config.toml
encoder_head_dim = 32
decoder_layers = 6
adamw_lr_other_params = 0.00086
grad_clip = 1.0
warmup_steps = 460
adamw_weight_decay_other_params = 0.01
Rows from block 5 of the encoder of a small masked image model, named by matrix and row number. Rows with one number belong to one neuron. Each number is 500 + 25 x the weight over its row's rms, rounded and kept within 0 to 999. All counts start at 0. Numbers have three digits each.
After each neuron's rows are labels from the 100 images, of 14848, where the neuron reaches its highest value: "lies over" is the class under the peak. Only what is clearly more common there than usual is listed. The data: rendered scenes of coloured solids on a plain floor.
# fc1: MLP up (encoder.blocks.5.mlp.fc1.weight, 768x256), inputs 172-255
# fc2: MLP down (encoder.blocks.5.mlp.fc2.weight, 256x768, transposed), outputs 172-255

fc1.548:465503476461497489528463515538548503497502497477526440506469508514511496507529500454514491518575513516563458486543448489505530485496505557490557508514425510500490515473482495539510483484514454492503522467436530485480508486508481539510462515516517511504
fc2.548:494511485440503476474494492482510504541518491451485489510546508516513533486482520533469535430492488504514466531543464513491534494495518509463516473493493509530545489493499524521503467507480486508491432504488491491487478472481477511529499495529532482482
lies over: tube; spring

fc1.229:491486477468530484469520504517493440471526519474457481461477481521525533546492493473499510536481445517540491462503488484488491506510480487533499496496490474476455511521526533521543504428506487522526505500465525525475477470473521480469523493469507523477
fc2.229:491462516548486552525535509498494467467513511555523495506481487482500504486522496486519482558546496490490532483466528473510494506516471489564475554504501483484477531495511466476485552466524517490529573514519506501525517507543523503499522506465494539520
lies over: spring

fc1.4:488514489498501524550527489488465483523506474520492487475509508502482511476476538497493452467473463487511447464516526516496485509489541511502512471495467448504484490505515480519522428512479469484509533504463475439528545527476500514519504496546503527477
fc2.4:493461525550493533516534516506515475463512522541522502518476487481514513494518483473517503559551493486491541486460518463515484492511460482553478557495501493482473531514509468485485553466534515488529562503529508529515504495542532496489527499454493535518
lies over: spring

fc1.658:459530523453484468474493486529499470493496469484517483486519511502535554480475525471491503477496508525538471492519535535520488507538567499510481517506482477468444487479533500503510506492505531496485553526528509444473518479458522493515524535510498513477
fc2.658:502454513557504555526534508491503467473512520551517508512477482480489493496527493491517488562544493484482531478455516465512481494498443484553479552496508490487484523507500465480495538469524490485537560499507500522524517512541524496490527490466503544523
lies over: spring

fc1.613:507498481500536493464516507486479502510515502497521472472471523483493502514490504485530491518524468503492460508480469472518490484515500518472445505513526542485466470498465526520524525486518500540528481524481515514496488483470502514523516476491502508544
fc2.613:490517477476502457443460552500490526514517502453475491495525493541468494532475521525539520479466485523515426500537498532507505488467506498471521470473474522497501518501490508482486454536477504489490484534486508483480487512503520495515503496474510512503
lies over: tube

fc1.580:489505477462505470453514490498508495516495432519455530529472469495527518506522541540482511533527522505485506515491502511529512530514542487493482510503458506495477490494505466500479503503495482493469553506496479495524475524524462552535488488507490470497
fc2.580:505453522551498558539527507490507471465512529547537494498499488477487498492518484469521485543540491494488522484462522463505472485506457486551479548500503483481478525497505473486502540460525521492530559507503508516511522510526533487479534505461505547517
lies over: spring

fc1.182:514528481515551502481489481498496512518522516512494495531488514476514475507463513499495528473500498508465515508561508506528512491500501510510506514545495530472486475527554486524478436518494542446485490534520531507486427509490527516486460530457523490477
fc2.182:486520468476480436448464525523523536508504461469457483485533485502498503492512497510518521492464504503508489522489475501508480496489523531468519485496492498535500487489506550493524482497484494498458457518502512472513492514449514488481473532508514483516
lies over: tube

fc1.565:516497502471530480493566480527493498525517482501482457508509495500484559510495511459507534500445514492474492496522497513522491493514458481522495483447467476492507522486515525475515512526502494514512510522517508510491528503480500498538526530480501502476
fc2.565:491460511557483552529526506492502460470509517550519501511488487485503501488525493486515485558551491490494532477466524468511486495510464484557471561504500491486474518502507458486488539454529520475528578509505509509525513513539522499482525491472505546527
lies over: spring; cube frame

fc1.302:511493513483482470494486509508493526503496541459490507471507482489487545535493462523443465499524500542473494492516501509491481514512491542442528521495557493518555518524502527504494509483510536525499482492503472487477510480518514492482520479514510499508
fc2.302:486486507532506537516528506500498464477505488565518500521492488485499464464505517482556504538499504465508531481476515476510485466499460460575473527490447509492433508458494478482485517499505479465534567487522527505536485519510523512510508500459490513503
lies over: spring

fc1.491:510449492528513544494487443455505491522524485484478525432469518478526515486502484528485419494528503492526515492499472477513476489496516483488508514505481512529517497479511482510507458512480447475486466491506470541508537494539487472484482500518503493460
fc2.491:501523483462468487489486536517472489507484505495536498542536455518485503500493503462535543505491508498453488533501561504488511484519457509539485493519494493483460535531511494488483517491505547519519537509510549480510493502505508543486535495468503501534
lies over: spring

fc1.353:522505519440506428513492478468533522526472476528476489486492440464476499476521480490528465494551509507554458549525477505470488496490488552477470533523504479533471487478489491505522474507505524500481451500475532539488494490492514536499520454501499471482
fc2.353:485541472465486476478477519544536481522534509474505519481517529529523495554479521521506555499453491539461480478487507477538508519453543499484529478482471540494507507531490540477460484498499495486465487517491514472481475503486481479474511511502505484505
lies over: tube

fc1.695:482533472465533517523520480484503497518486465492495478447503484545535532539479524481501507490495522488497499419467537472529491489508536492513532524480519479554475441479496476463524496487533513502449503547492479519526491487503509505517460492476541501452
fc2.695:514449522564477519524524492501504451468520524553529497519498495478480505489530455478513475556539481480476513505472519461502484494500449501544481546491478503463473553510511480497471519469521498489527558501498511515509519510538533486484543514482487526511
lies over: spring

fc1.205:480507450435509452507513500501567546509540512506517456502481438471467512491523526443524470508567459488517485539513495491489489484512494534429496513517482493537473505482504496489532493501494506476546466485496540510469497465464488493512528499522517506484
fc2.205:496536510450488444488451479479535531515507479465494496489498513501498497518494508521513512459460489527526443533540469523505516513459491501444515492488501513509498499492503500507504493526472512488453447517513501474460482486462487512507510518520524482488
lies over: tube

fc1.760:475446511456503465524497541539494505524482457480535500470484482490494484491464495509484536499543499500484481530501498455488490489499477469527514537534486494482481522496516515483540493505511483524504548475491489520466485434458483537527514506492507543493
fc2.760:506541501453501443457488491503511533506493504461472500511514490528496516522477501490486506438480497506522477532540482520496526520482523511464540479503513524520519490481499568534509459546469488504500446508491512467474473479487472493510473507545501469484
lies over: tube

fc1.524:487492489466534493488526502485486485509532526537493486544508490521479503503482556496566458502475504468552446466533518509514511499528480454528524526467489483520515523507511512522524449472511478454492508506511497454508507503545532496496517481509493496510
fc2.524:498455520550492550526536498499505457465504512546523497495482484482502506484519487478509492559547493492484544484463523464511476498505472485553476549498503486478468529505511453477489552460521508488530570506514511514522514509526520504494527502470497544517
lies over: spring

fc1.343:457485456498540498499504477469519473561474478512518533494576472482500521502486500497468508449451467481493490466484491484497514500514506456494496505505526494515534488494515507533533456519455494476485517511501551507510528521565511474489498482522479523479
fc2.343:505469524533467544514528501519482476462516519547508476524462487496498487489517486469537478563551513501494522496469528474511484486512455496546489548499496492479452547509494478480482544447524515484535554494504472486513503511519510496492517485462502525511
lies over: spring

fc1.639:506469483433473498532547487496473460519516489524500447473490482561484505495466530495508522484499511497495459507523497537501500491478480462491526499476505465504450527473527523518479496466519521494484523529502521457480491531477549499505480503516527509498
fc2.639:500460518562499537521526498500502467470515519542519500518488499469509508502524496483516489559545488491486538469462530467512481487515470485553490558502494486483486522505508456477499547461522504480531571508511500512530508505543522497494534503463495548517
lies over: spring

fc1.649:465500471480569468473541502486499495511536517527487439450503473486482513504486484522498502482504511536526444453496533475522468513518519520540536491475478477505522518489514496510507494465493514514502501497460473485496548496492510503529534526467529513491
fc2.649:498456513547490548528535509505495466469504516553520504517478496483499509490529497480519482563540485480488532492467519478509484493508456484547469559503505488478463520510507466489492540464521509480527574508516513514520515501541521501486524496470489544515
lies over: spring